config = dict(
    method='mae',
    loss='mse',
    encoder_head_dim=64,
    encoder_bias='none',
    encoder_dropout=0.05,
    encoder_positions='learned',
    decoder_width=128,
    momentum=0.85,
    orthogonalizer='newton_schulz_5',
    adamw_lr_other_params=0.0014,
    epochs=23.6,
    weight_decay=0.02,
)
Rows from block 4 of the encoder of a small masked spectrogram model, named by matrix and row number. Rows with one number belong to one neuron. Each number is 128 + 32 x the weight over its row's rms, rounded and kept within 0 to 255. All counts start at 0.
After each neuron's rows are labels from the 100 clips, of 14976, where the neuron reaches its highest value: "peak in band" is the frequency band that holds the peak; "top examples" is what is common among them. Only what is clearly more common there than usual is listed. The data: songs of 200 made-up bird species, synthesised, often over outdoor noise.
# fc1: MLP up (encoder.blocks.4.mlp.fc1.weight, 1152x384), inputs 288-383
# fc2: MLP down (encoder.blocks.4.mlp.fc2.weight, 384x1152, transposed), outputs 288-383

fc1.214 [144 152 120 180 177  99 130 100 134 134 133 187  70 113  57  65 137 110 139  83 178 135 160 102 104 213 164 138 122 116 203 140 122 179  76 102 124  98 140 111 151 163 137 122 103 165  90  85 117 127 108  87 127 162 138 119 154 120 108 122  64 101 138 151 128 151 121 132 105 192  85 101 124 168 140 114 113 172 135 110 129 153 103  97 131 133 128 168 118 133  73 129 171 127  72 127]
fc2.214 [121 120 136 106 167 150 102 184 119 103 128 110 109 111 178 130 144 142  65 157 106 142  90  97 162  63  74 174  68 144  49  83 132 104  91 168 102 163 152 148 136 141 144 130 108 120  84 240 132  98 155 161 157  94  56 132 145 167 144 148 193 202 102 128 142 104 106 185 132 135 190 133  79  92 118 141 125 134 112 120 141 186  99  98 106  89 120  57 114  92 160 175  50 111 136 138]
peak in band: 2000 to 4000 Hz
top examples: steady whistle

fc1.468 [160 152  87 130 146  82 138 153 138 174 138 102 119  95 137  64 119 140  79 143  89 118 144  66  59 138 121 137 138 118 132 146 100 131 116  70 117 133 117  42 131  85 130 110 174 129 131 134 145 125 139  73 155 115 174 117 108 160 110 167 191 115 147 116 189 168 115 129  62 109 162 181  92 109 158  68 134 132 139 166  85 150  86 149 101  70 138 127 167 161  94 136 153 133 139 129]
fc2.468 [ 94 108 154  92  95 172 130 145 161 148 126 172 103 137 120 123 110  91 179 170 105 178 154 183 121 104 129 152 147 138 166 133 190 169 123 130 123 122 116 169 135 127 122 144 123 128 107 126 119  98 158 200  72 121  73 160 131 145 111 118 120 148 146 179  89 137 125 125 159  94 143 128 188 134  51 231 122 139 171  66 156 150 137 108 101 101 112 102  74 174 164 148 106 139 123 140]
peak in band: 2000 to 4000 Hz
top examples: text has "over"; rain

fc1.178 [127 121 132 137 134  62 136  89 151 150  90 145 111 109  85 167  61 128 121 142  80 184 154 143 117 143 124  95  98  90  86 136 127 131 119 173 108 119 114 119 150 158 159 129 108 125 122 133 142 121  30  68 134 160 157 106 140 115 124  95  88 137 140  80 182 110 126 141  99 173 119 122 150 130 133  98 119  98 123 113 133 134 160 107 151 118 147 115 173 139  74 112  95 161 172 141]
fc2.178 [169 126  91 144  80 167 137 198 139  92 139 127 179 123 170 100 140 114 120  92 125 172 107 140 156 172 185 144 230 159 163 126 102 131 142  48 148 157 165 123  78 138  73 123 103 119 192  63 160 112 138 161 115 177  91 137 130 135 126 148 162 106 129 180 108 107 141 162 123  99 136  98  96  62 180 128  84 207 116 133  99 124 120 124 171 127 107 131  97 146 130 131  83  72 158 137]
peak in band: 1000 to 2000 Hz
top examples: upsweep; first syllable: upsweep

fc1.228 [167 139 162 111  95  98  87 125 114 108  91  62  95 130 140  37  81 150 110 137 143  88 174 160  83 126  91 128 108  83  71 170 145 142 115 164 103 126 122  92 135 108 128 176 157 164 202  97  64 164 105 140 115 121 166 147 121  79 150 149  84 100 169  88 163 181 181 114 145 129 114 167 147 101 106 169 126 156 144 175  94  99 133 213 173 122 151 132 125  89 114 130 185 118 109 115]
fc2.228 [ 95 124 138  80 147 116 117 153 126 131  86 179 152 164 142 158 157 141 184 147 185 116 183 165 134 153  63 113 114 117 144 122 132 185 161  96 100 133 119  83 134 114 115  66 130 171 126 150  88 105 119 139  69 143 117 136 122  70 144 180 147 173 150 121 163 118 122  97 179 161 108 158 147 152  96 143 124 127 104 162 148 151 130 106 191 133 107  39 111 151 107 137 141 150 137 139]
peak in band: 250 to 500 Hz
top examples: stream; arch; first syllable: arch

fc1.706 [166 181 140 154 127 185  71  94 104 124  77  95 119  85 111 151 175  95 119 176 115 118 153 101 125  91  77 192  72  87 115 142  96  97 125 113 150 106 161 113 138  94 174 169  95 107 119 110  68 160 184 111  79 114 104 101  91 178 137 101 114 104 166 142 155 136  95 138 147  83 122 134 101 110 105 101 110 113  92 172 113 125 185 201 144 131 144 202 145 145 194 123  83  88  99 108]
fc2.706 [ 33  68  58 116 101 128 141 134 144 134 169 126 161 174 129 146 117 150 131 145 127 169 116 146 152 158 163  42 156 157 180 126 156 115 144 132 120 138 129 145 105 141  84 133 149 107 116 135 152 145 172 142 167  82 196 123 157  98  77 157 165 157 115 116 114 149 182 118  83 143 122 162 129 137 113 161 147 148  71  77 146 181 103 160 102 156  89 129  87 141  61 116 151  84 126 108]
peak in band: 1000 to 2000 Hz
top examples: low song; arch; first syllable: arch

fc1.731 [131 143 174 106 107 160 126 162 172  61  81 137 110  95 172 112 109 123 144 151 106 153 168 166 166 127 169 115 104 115 118 144 144 115 121 130 107 127 163 122 104 177 126 147  98  87 148 156 105 119 145  71 153  99 165  87 162 149 162 141 124 111 128  82  98 116 128 106 136 120 152 146 113 149 138 187 102 168  98 211  86 116 147 114 129 114  96 165 144  92  86 142 102 113 144 161]
fc2.731 [ 98 140 101 128 162 159 126 160  95  79  43 111 120 164  97 128 147 174 104 114 126 164 106 144 145 135  90 176 109 129  98  82 143 181 146  95 162 145 130 139 156 117 196  56 181 110 144  77 159 139 135  98  60  98 121 122 150  72 114 158 115 134  63 126 160 148 100 108 149 129  88 133 167 113  90 117 112  85 166 113 146 158 132 152 135 125 163 159  93 115 164 122 131 182 130 114]
peak in band: 1000 to 2000 Hz
top examples: harsh note; clipping; text has "clipped"

fc1.51 [132 123 139 150 111 164 124 141 111 138 127 125 111  62  71 108 112 140  97 141 145 109 180 108 111  58 161 180 121  99  75  97 183  86 120 177 154 105  83  78 158 114  95 172 102 137 119 149 126  99  59 122 129 123 126 117 187  98  77 176 119 129  93 143 120 162 146  56 132 151  81  69 124 116 165  83 107 131  94 154 115 105 107 125 101  98 179 126 148  46 122 119 160 129 157  95]
fc2.51 [153 114 127  69 161  85 127 152 114 173 131 108 134 146 142 105 193  94 147 186  62 131 132 123 130 129  81 115  78 164 117 113 144  97 108 175 170 108 127  87 160 108 130 119 101 199  93 131 160 114 125 118 158 156  50 131 106 169 145 132 137  91  84 131 103 149  84 110 128 100 172 132 121 129 173 159 142 129 115 138 125 116  92 148  72 149 156 108 139 109 156 111 137 104 130  49]
peak in band: 2000 to 4000 Hz
top examples: high song; downsweep; arch

fc1.234 [145  70  90 117 187 130 135 126 167 153 149 130 134  84 148 142 101  83 122 143 132 154 145 139 123 115 162 132  98 188 162 120  97 126 109 100 101 176  76  48 100 127 139 112 210 125 122  97 137 124 140  55 114  99 132 158  99  99 158 121 144 113  93 142 119 139 139 138  75 161 145 129 152 130 127 100 119  67 100 110  92 150 135 134 108 146 133 160 110 196 162 106 110 116 148 171]
fc2.234 [108 100  61 123  98  65  56 116  76 105  64 110 112 122 140  96  95 141 151 154 161  93 147 186 132  85 111 125 120 106  75  98 147 144 168 186 129  92 161 174 131 153  95 165 155 149 138 168 103 123 150 116 137  93 160 110 165 141 109 152 128 170  99 143 137 114 124 120 112 158 120 148 118  74 133 194  80 138 103 121 135 121 133 153 130 155  84  73 119 155 142 133 149 136 166 113]
peak in band: 1000 to 2000 Hz
top examples: pitch: middle; arch; dip; first syllable: dip

fc1.2 [120 121 121 174 147 135 161 141 117 103  82 156 174 141 116 123 182 144 120 114  87 138 143 162  86 103 190 143 107 184 135 103 196 156  82 123 110 120 114 154 129 130  98 110 103 114 120 115 112 168 117 188  75 139 137 138 191  73  71 104 138 123 154 112 204 188  85 133 112 163 177 102 139  90 109 174 105 145 157 105 142 198  67  95  74 128 113 176 210 149 126 113 160 157 148 159]
fc2.2 [124  73 115 144 171 194 205 112  75 154 154 126 140 118 129 145 122 167 120 100 115 110 117 152  74 108 114  67  87 143 104 125 135 129 135 153  52 117 155 151 132  43  67  52  81 115 125 196 106  96 130 117 134 128 133 111 142  91 116  79 104 150 130  86 116 201 113 129  49 187 159 128 179 164 102 103 133 114 142 152 161 187 110 135  82 130  73 115 172 132 139 132 158 139 143  50]
peak in band: 2000 to 4000 Hz
top examples: dip; first syllable: dip

fc1.572 [103 121 149 178 137  98 173 102  93 199  78  43  50 158 143  80 102 166 112 143 139 133 116 132 142 139 114 121 159 162 153  61  71 113 158 143 169  46 145 128  63 169 216 119 102 182 163 110  87  93 120 115 135 143 104 130  88 146  88 131 188 111 155  83 146 133 119 180 116 112 107 165 200 176 140 160 109 125 120 125 189 175 119 173  90 130 102 121 137 120 153 101  99 126  92 174]
fc2.572 [ 60 204 160 125  73 121 125 132 151  73 130 147 138 159  72 173 182  89  96 136 164  67 166 166 150  74 135 161 104  92  94 170 155 122 133 116 123 109 164 136 143 152  66 128 133  56 104  96 152 153 135 108 109 143 188 127 124  99 167 108  54  58 113 162  90 170 129  80 159 132 158 168  86  40 137  93 130 109 127  97 117 133 110 134  83 106 101  96  94 198 124 123 128 158 165 101]
peak in band: 2000 to 4000 Hz
top examples: low song; clipping; text has "clipped"

fc1.59 [107 164 108 133  63 145  94 102 143 153 105  80 163 156 176 121 126 114 178 109 135 131 103 110 154 148 165  61 109 174  98  98 146 188 126 144 167  92 166 129 141 100 104 109 110  95 112 169 191  93 136 108  95 114 183 162 156 140 117 163 150 137 111 143 131 196 170 206 136 157 154 187  71 118 127 159 172 120 119 146 177 158  91  30  97 110 111 169 123 131  93 127 122 114  86 138]
fc2.59 [110  98 161 120 139 103 180 139 127 163 134 178 102  62 143 104 116 165 129 115 145 166 149 150  78 130 118 169 116 108 139  76  66  88 164 195 100 191 158 149  72 120 110 108 138 170 143 136 142  91 112 120 133  97  55 109  58 178 126 152 183  51 114 143 178  85 110  80 175 148 181  97 178 141 143 137  78 125 103 119 114 143 135 146  90 123 191 119 163 117 114 140 145 117  82 153]
peak in band: 2000 to 4000 Hz
top examples: downsweep; first syllable: downsweep

fc1.158 [124 101  77  78 196 105  90 161 110 118 177 176 184 154 151  94 149 140 133 114  92 118  90 154 126 105 114 144  80 122 131 155 147 101  96 163 191 143 146  96  97  69  95  70 110 159 103  74 176 127  86 157 123  89 124 153 134 130  73 134  93 187 180 145 155 179  77 150 159 189 154 127 108 115 163 120  89 111 161  81 110 100 129 115  71 137 172 177 178 151  93 146 141  95 133  67]
fc2.158 [162 103 166 102 144 183 160 127  89 138 138 101 151 137 125 151 190 131  96 121 129  96 178 120 167 166 158 113  78 144 206 154 122 199 127 126 156 184 100 154 131 136 131 153 134  56  90 136 114 118 102 106 122 130  46 122 163 106 155 104 138 137 146 123 162 191  95 137 113 133 117 152 134 127  87 154  72 157 164 124 116 182 128  87 122 138 155 134 129  99 137 172 131 162 132  95]
peak in band: 2000 to 4000 Hz
top examples: downsweep; first syllable: downsweep; high song

fc1.621 [162  88 146  99 154 101 145 116 182  94 140  70 157 159 129 120  97 154 154 136 122 155 191 129 128 158 109 144  82  98 104 126 137 127  75  90 133 131 146  98 118 152  73 129 132 113 146 125 123  81 131 132 184 107 148 134 124 104 143 103  90 120  86 119 104 192 152  86  93 135 107 162 146 115 106 111 144  62 109 120 119 162 108 146 154 134 109  55 121 110 177 106  89 121  61 118]
fc2.621 [156 175  80 111 102 160 163 179  62 138 163 158 113  85 103 144 107 138  99 101 102  68  85 118 160  65 156 136 195 120 170 124  79 125 165 148 120 105 134 201 126 171 170 149 142 164 130 110 113 135 124 108 108 172 153 134  98 129 122  80 154  74 134 230 171 107 100 100 115 169 108  98 210 133 167 150 120 166 147 151 129 145 172 123 111 147 153 186 124 117  67 123 152 118 172 130]
peak in band: 250 to 500 Hz
top examples: clipping; text has "clipped"; thin (high-pass)

fc1.442 [104 210 120  45 163 104 190 110  99 116 130 181  63  98 114 138 151 119 138 175  89  95 173 169 134 118 134 107 139 117 138  98 115 120 119 111 107 101 141 172 179 117  74 135 131  69 141 169 145  99  90  84 151 134 148 125  88 119 108 103  99  99  69  88 138 140 185  62 114 131 153 138 122 104 128 145 114  98 165 165 196 157 100 132 116 122 191 142 140 177 126 109  48 119 137 132]
fc2.442 [112  88 116 153 157 109  73 122 115  75 100 122 158  85 137 133 175 167 130 108 147 172 120 108 127 108 146 114 109 130 177  82 152 160 124 133 104 144  99 157 107 146 153 210 150 154 160 172 106  87  88 138  75 129 127 121 146 115 139 122 151 173 159 119 174 170  94 108 103 143 109  77  79 177 125 143 148 148 111  78 119 225 138 170 151 122 123 144 125 116 124  82 161 151 101 141]
peak in band: 1000 to 2000 Hz
top examples: text has "over"; stream

fc1.361 [108 144 175  99  87 126 114 139 132 133 138 140 141 168 142  77  72 117 161 186 210 167 117 114 103 174  36 138 149 122 113 104 117 125 196 169 152 121 136 116 131 170 133 114  99  99 126  94  85 132 142 192 147 138 137  77 107 181 119 113 137  98 109 131 131 173 152 185 120 160 160 103  92  89 133 119 131 141 132 110 110 184 145 222 154 153  89 151  71 168  74 127 139 163 131 102]
fc2.361 [130  78 142 120 111  82 148  81 210  99 102 128 122 153 133 123 109 127 112 141 150  48 203  97 125  98 201 137 105 111 103 112 105 159 141  99  98 130 173 146 111  86 137 134 133 189  86 147 122 130 131  90 167 118 127 105 148 163  93 113 189  53  85  86 126  90  87   5 150 177 147 164 152 163 135 149 180 148 163 129  91  99 168 127 182 107  98 169 147  87 142 156 105 134  99 134]
peak in band: 2000 to 4000 Hz
top examples: fast repeats; buzz; first syllable: buzz; first syllable: arch

fc1.318 [110  74 179 179 128  81 123 150 127 161 117  85  83 115 101 132 142 152 124  82 139 119 107 116  86  83 124 107 103  99 140 131 116 140 170 127 150 151 111 201 150 126 119  57 174 109  62  89  49 115 143 165 128 151 120 124 128 167 174 115 189 178 134 135  93 153 173 215 146 137 167 117 117  99 127 103 181  18 141 155 118 150 182 139 106 137  58 141 180 144 135 144 118 135  94 105]
fc2.318 [108 151  53 154 107 126 110 147 181 105  61 141  74 150 117  63 105 171 164 159 130 127 138  89 136 151 156  60 172 109 141 125 157 121 154 110 128 125 107 163 105 126 167 126 183 140 112 129 165 120 132 138 106 136 127 111 119 117  81 110  94  98 120  66  93 147  98  67 178 182 116 128 181 139 121 110 112 139 132 131  77 108 146 163 167 131  87  70 105  40 132 129 174 112  85 109]
peak in band: 2000 to 4000 Hz
top examples: rich in harmonics; arch; first syllable: arch

fc1.526 [192 141 153 113 107 155 110 168 119 141 119 138 174  82  81 110 104 156 117 129 135 139 178 115 158  96 164 158 128 142  75 149  97 107 147 115 147 100 110 156 139 173  98 172 139  99 168 153  98  69 133 121 131 156 153 136 170  76 189 155 128 139 108 102 146 103 187 123 185 121 129 121 111  83 150 114 106 121  97 112 122  90 121 151 212 186  78  69 145 105 143  93  65 143 135 128]
fc2.526 [ 67  89 115 128 121 141 129 120 164 140 140 139 121 209  90 125 132 149 153 158 196 173  79 152 126 111 131 101 139 141 124 148 173  96  97 117 139  95 173  93  93 181 108 129 109 127 116  48 125 142 160 158 130 136 159 128 124 124  77 110 157 135  98 142 124 170  99 151 110  94 152 184 139 148  55 103 127  89 142 142  83 188 104 126  95 156 155 140  62 167  50 138 134  87 116 135]
peak in band: 2000 to 4000 Hz
top examples: upsweep; first syllable: upsweep

fc1.382 [137 169 147 151 148 202 129 102 141 123 142 151 114 166 160 138  75 127 131  96 137 161 142 106 163  93 174 111 136  99 141 116  49 182 128  39 117 133 152  73 155 122 107  87 126 153 176 150 123 149 129 168 100 121 176 156 151  91 130 109 108 139 186  98 120 206  77 142 129 137 102  96 132 117 180 107 114 135  83 123  48 125 118 231  55 126 126 161  98 116 170 168 135 145 117  88]
fc2.382 [115 149 151 165 116 134 111 195 124 136  89 143 170 108  93  59 158 176  77 127 140 116 142 174 127  85 127 100  89 158 168 130  65  76 171 192  95 137 133 158 127 138 196  83  54 118 115 133  79 126  81 105 202 153  83 122 126 204  81 103 143 117  75  71 150 137 164 178 191 169 111  91 140 165  95 120 140 109 137 186 167  79 171  58 150 136  74 104 156 147 156  75 118 130 156 125]
peak in band: 250 to 500 Hz
top examples: text has "over"; wind

fc1.349 [ 83 119 163 152 137 130 159 147 129 112 131 128 163 174 136  99 126 109 125  67 112 133 111 121  82 121 157 131  54 111  71 135  97 107 143 178 158 110 180 124 118 163  85 136 164  43  97  98  72 205  65 121 165 145 150 119 108 152 164 191 140  62 108 191  65 135 157 180 126  99 121 111 139 127 178 152 131 130 113 133 159 130 186 134  84 109 147 154 149  97 102 144  87 114 143 167]
fc2.349 [115 192  88 147 103 104 155 147 107 159 117  95 118 146 144 113 145 149  59 126 146 149 110 129  88  97 111 165 140 181 122 149 104 130 116 127  97  74 155  69 100 223 155 104 102 188 131 131 137  42 120 134 158  72 101  85 113 126 128 123 146  87 188  64 114 169 135 133 142 128 156 154 132 124 109 138 195 103 154 181 125 101 118 120 159 134 164 113 109 157 125 163 118 173 132 107]
peak in band: 250 to 500 Hz
top examples: rich in harmonics; wind

fc1.694 [187  94 179  87 149 161 112 125 113 175 130  98 104 112 124  90 150 142 144  77 115 126 126 128 110  98 116 140 169 102 164  61  85 188  88 161 114 107 120 146 154  95 184 122  96 120 126  69  88 124 130 146  95 180 153  86 146  83 181 126 108 215 132  98 107 136 101 125 187 183 124 124  64 149 128 118 119 114 176 185  68  69 129 156 119 144  80 128 179 161  80 110 104 160 159 112]
fc2.694 [115 142  91 154 117 166 133  61 140 154 131 135  87 149 117 203 142 148 153 152 142 119 121 138 141  74 145 118 137 137 137 110 116  97  78  71  91 136 109 104 141 183  98 163 107 103 120 129  97 121 109  95 178 122 124 111 102 127 149 153  82 106 124 166 128 134 131  83 177 178 107 157 169 120  88  38 117  75  92  98 168 208 108 130 141 137 165 139  72 131 136 177 124 133 137 135]
peak in band: 2000 to 4000 Hz
top examples: rich in harmonics; upsweep; first syllable: upsweep

fc1.300 [ 83 155 101  73 135 102 114 164 112 128 126  82 166 159 131 106 109 144 146 195 133 190 109 111  80  84  58 122 115 124 115 124 104 135 166 145 155 143 124 171 164 167 149  90  97 130 143  94 143 143 125 148  61 138 110 108 129 215 103 171  89  55 159 171 138 150 132  95 105 104 162 179 153 118 142 144 140  97 113 113 143  65 175 147 102 131 105 218 118  82 123  71 124 124 105 118]
fc2.300 [104  65 167 142 150 137 177  90 122 149 130 125 168 145 178 180 163 173 114 147 173  78 142  88 106 106 169  95 125 117  99 169 179 123 171 146  86  91 114 160 102 116 149  90 162 136 136 143 134  86 109 129 161 123  65 137 157 154 140  66 103 188 126 219 135 113 164 156 145  87  68 127 116 181  79 136 147  94 182 111 162 174  78 108 107 169 110  73 112 130 213 148 132 115  96 123]
peak in band: 1000 to 2000 Hz
top examples: rich in harmonics; arch; first syllable: arch

fc1.55 [125 129 132  63  91 146 111 116 118 119 172 153 122 159 128 119 147 124 126 180 101  96 163  29  98  68 133  95 115 119 120 131 150 108 127  79 134 138 116 163 146 136  80 130 113 161 111 146 103 122 131 122 125 158 188 109 146  94 135 128 115  87 136 121 134 212 175 129 114 128 124 130 144 164 163 110 166 150  99  87 156 190  55 156  96  84 105 154 125 166 139 124 116 155 147 133]
fc2.55 [126 126 138 213 133  59 111 170 150 148 113 105 108 150  97 108 157 146 126 121 147 140 170 149 204  98 169 144 141 125 142 159 162 128 179 115 104 127 151 106 164 148 113 159  83 148 114 125 164 125 151 144 147 153 137 140 106 143  84 158 132 165 104 170 110  86 118 147 111  91 231 177  83 110 155 147 135 170 150  99 138 131 121  71 157 113 140  98  80 114  72  73 107  75 132  97]
peak in band: 250 to 500 Hz
top examples: text has "over"; quiet level; wind

fc1.303 [ 73 163  40  95 167 124 123 119 101 167 156 104 108 104 184  99 103 141  94 152  74  94 138 131 156 141  57 176  89  66 104  87 114 133 108 146 164 120 155  96 119  78 129 182 111  84 139 142 172 115 124  63 105  98  96 106  83 181 115 156 155  93 122  90 167 157 112 191 179 117  15 117 128 107 119 120 150 102 100 106 155 145  95 156 153 146  77 186  88 137 156 174 114 150 142 102]
fc2.303 [119 155 119 113  85  34  99 101 129 129 131 142 116 151 144 174 166 105 182 140 180 129  79  45 190 110 158 131 172 189 165 135 150 132 131 145  89 113 142 123 126 156 139  92  93 118 135 159 135 153 182 147 231 113 112 165 191 140 111 142 187 181  75 108  68 125 123  58 124 145 175 133 147  67 101 191 135 147  64 114 144 126 144 109  99 150 151 135 114 122 139  95 123 118 107 127]
peak in band: 1000 to 2000 Hz
top examples: arch; first syllable: arch

fc1.149 [127 159 175 127 164 163 166 166 137 170 150 156  66 114 211 158 120 177  92 175 155 187 172 119 119 128 110  64 170 137 132  95 102 105 155 161 105 117 114 115 146 130  75 103  97  99  88 144 114 142 149 132 112 148  80 170 113  66 158  98 124 165 160 106 114  74 119 130 154 170 113 130 101 146 160 116 150  94  76 142 119 135 135 115 164 193  73 157 167 188  79 127 137  86 167 114]
fc2.149 [156 102 111 111 193 109 118 141 155 145 145 112 144 108  92 185 147 117 151 112  64 102  52 137 150 139 142  98  99 133 158 129  97 156 143 127 108 145 147 138  64 134 161 151 144 113 151 156  82 125 119 215 119 126  97 156 154 121 110  73 113  50 152 115  96 130 111 117 133  86 101 144 110  75  96 142 111 178 171 146 129 125 156 111 132 140  74 158 152 117 114 141 139 121  77  83]
peak in band: 1000 to 2000 Hz
top examples: pitch: low; buzz; first syllable: buzz

fc1.278 [ 72  48 108  85 176  78 131  94 126  98  94 163 115  89 140 166 159 128 130  98 172 175 162 114  94 131 136  93 100 165 119 166 122 128 121  98 161 103 160 146 146 124  85 180 103  84 123 171 168 167 162  81 104 194 120 181 186 134 116  60  72 133 195 148 128 128  94 120  59 114 114  79 126  89 170 144 143 139 178  88 141 128 152 163 100 125 173 124 158 177 167 159 118 134 111 114]
fc2.278 [147 173 164  81 142 114  86 170 117 108 135 162 163 123 110 150 132 144 143 159 114 110 127 124 146 111 142 150 133 162 174  92  82 112 184 142  81 141  93 135 118 121 171 105  52 144  89 185  58  62 123 121 152  97 136 136 165  88 130 175 122 154 131  73 170  72 118 193 123 108 116 164 182 135  73 110 103 148 144 135  93 137 129 160 109 132 126 127  52 112  93 106 126 122 114 141]
peak in band: 1000 to 2000 Hz
top examples: warble; harsh note; first syllable: warble

fc1.459 [174 139 112 154 102 145  78  61 139 128 118  81  92 167 132 114  98 102 143  61 158  94  12 123 152 159 183  89 146 158 128 168 150  73 166 128 157  64 141 127 111 142 132 140 159 139 101 139 119 143 128  95 149 117 136 160 114 103  99 114 105 135 160 103 131 155 145  76 104  73 116 100 143 134 120 124 155 129 100 179 142 190 158 182 173 135 191 136  45  79 123 113  95 116 108 131]
fc2.459 [124 164  99 139 107 174  86 128  53 180 106 120 111 108 134  86 199 121 123 131 130 134  83 118  77 110 189 130 170 118  88 134 117 121 208 141 149 142  98 172 142  45  68 151 138 126 159  93 113  60 129 137 153 126 152 178 130 116 137 108  88 102 110  92 148 153  94  86 157 212 162 124 115 116 171 170 128 131 128 125 102 155 125 127 129 178 135 106 146  69  94 158 110 161 178 112]
peak in band: 1000 to 2000 Hz
top examples: pitch: low; upsweep; first syllable: upsweep

fc1.249 [ 89  48 204  85 119 100 102 116 163 141 141 120 140 186 125 163  74 110 181  92 148 172 123 138  78 111 113 143 142  79 125 116 165 153  84 145 187 110 131 190 135 180  76 110 158  57  92  93 143  97 103  97 188 153 146 107 157 120 163 166 119 102  91 111 108  79 113 158 155 137 103 121 142 157  77 199 124 119  77 132 123 130 158 158 121 164  71 103  80 161 181  83 114 134 121  93]
fc2.249 [121 191  70 127 150  82 131 138 117 145  74 133 101 121  88  82 142 122  81  86 118 135 146 115 117 125 149 155 103 148 182 162 110  93 110 125  94 129  97  64 136 124 170 129  76 212  87 136 117 105 138 148 113  74 175  85 121 119 104 104 124 153 139 108 182 107 116 171 155  97 146 102 103  90 158  47 144 140 156  77 127 123 179  70 178 108 122 141 117 177  79 210  88  82 105 100]
peak in band: 2000 to 4000 Hz
top examples: arch; first syllable: arch

fc1.483 [123  80  86 119 102  91  93  97 137 115 170 164 131 171 131 106  81 149 167  94 143 115 163  66 106  86  79  80 104 148 137 109 176  83 162 123 194  66 109  82  68 144 110 108 127 101 155 170 149 147 125 114 154 140 138 135 182 126 120  89 143 113 174 190  59 111 111  76  94 159 139 102 148 132 150 191  87 165 155 199 136 151 125 142 155  90 108 146 178 119 122 102 137 127 120 132]
fc2.483 [107 146 119  91 106  85 131  46  93  41 128  96 131  77 185  45 127 142  71  66 131 141 155 128 119 129 106 141  91 100 105 115 145  53  60 127 122 205 157 134 129 122 139  84 105 113 199 177 161  32 174 134  94 109 152  79 188  89 213 179  96 148 112 167 149 135 133  92 126 207 201 112 112 127 136 138 124 159  90 156 138 161 118 167 112 148  62 210 117  83 132 165 112 191 146  92]
peak in band: 1000 to 2000 Hz
top examples: stream

fc1.762 [ 93  51 150 163  98 134 125 150 136  59 133 101 155 118 171 113 125  86 135 133  80  96 127 109 100  56 160 164 111 145 102 155  99 128 147  97 160 166 120 135 111 148  94  88 148 145  85 181  72 135  90 122  75 100 139 150 161 150 166 147 124 106  83 138 140 133 151 106 118  88 109 120 113 105 169 155 113 128 138  17 135 191 126 122 139 105 176 119 177 207 108 115  86 133 110 121]
fc2.762 [107 104 116 137 143  91 113 160  96 161 143 162 110  85  76 106 119 128 140  78 128  91 137 153 104  99 133 100 147 106  76  91 216 134 120 165  82  60 118 151 105 136 142 126 103 150 110 147 181 146 164 125 184 137  91  95 114 116 135 157 111 159  85 154 214 110 138 117 103 139 168 119 149 180  41 115  60  78 144 111  74 157 127 172 105 100  63 168 103 125  98 121 116 125 155 160]
peak in band: 1000 to 2000 Hz
top examples: low song; first syllable: arch

fc1.254 [ 97 115 111 112 135 147 144 120 128 153 138 138  87  97 178 101 150 122 120 161 120  54 122 135 157 132 149  97  62 158  55 132 138 137 101 110  55 186  99 160  98 126 114 155 225 186 139 132  89 173 142 111  93 180  87 109 151 115 170  74 158 127 139  77 107 142 119 115 155  93  86 159 122 139 158 121 151  97 103  84 147 149 128 147  71  92 136 136 134  95  89  78 179  48 139 136]
fc2.254 [134  59 128 111 127 134 117 109 117 133 117 114  81 169 147 121  75  53 135 141 139 110 114  83 129 111 130 171 143 137 138 151 137 149 120 101 163  42 146 148 139 112 155 139 199 164 112  93 126  77 194  98  76 118 107 128 157 179 130  99 123 154 124 156 160 139 101 121 107 165 146  11 131 149 127 108  71 137 164 107 166  89 166 127 103 120 155 112 102 152 140  74 110 157  74 129]
peak in band: 1000 to 2000 Hz
top examples: low song; upsweep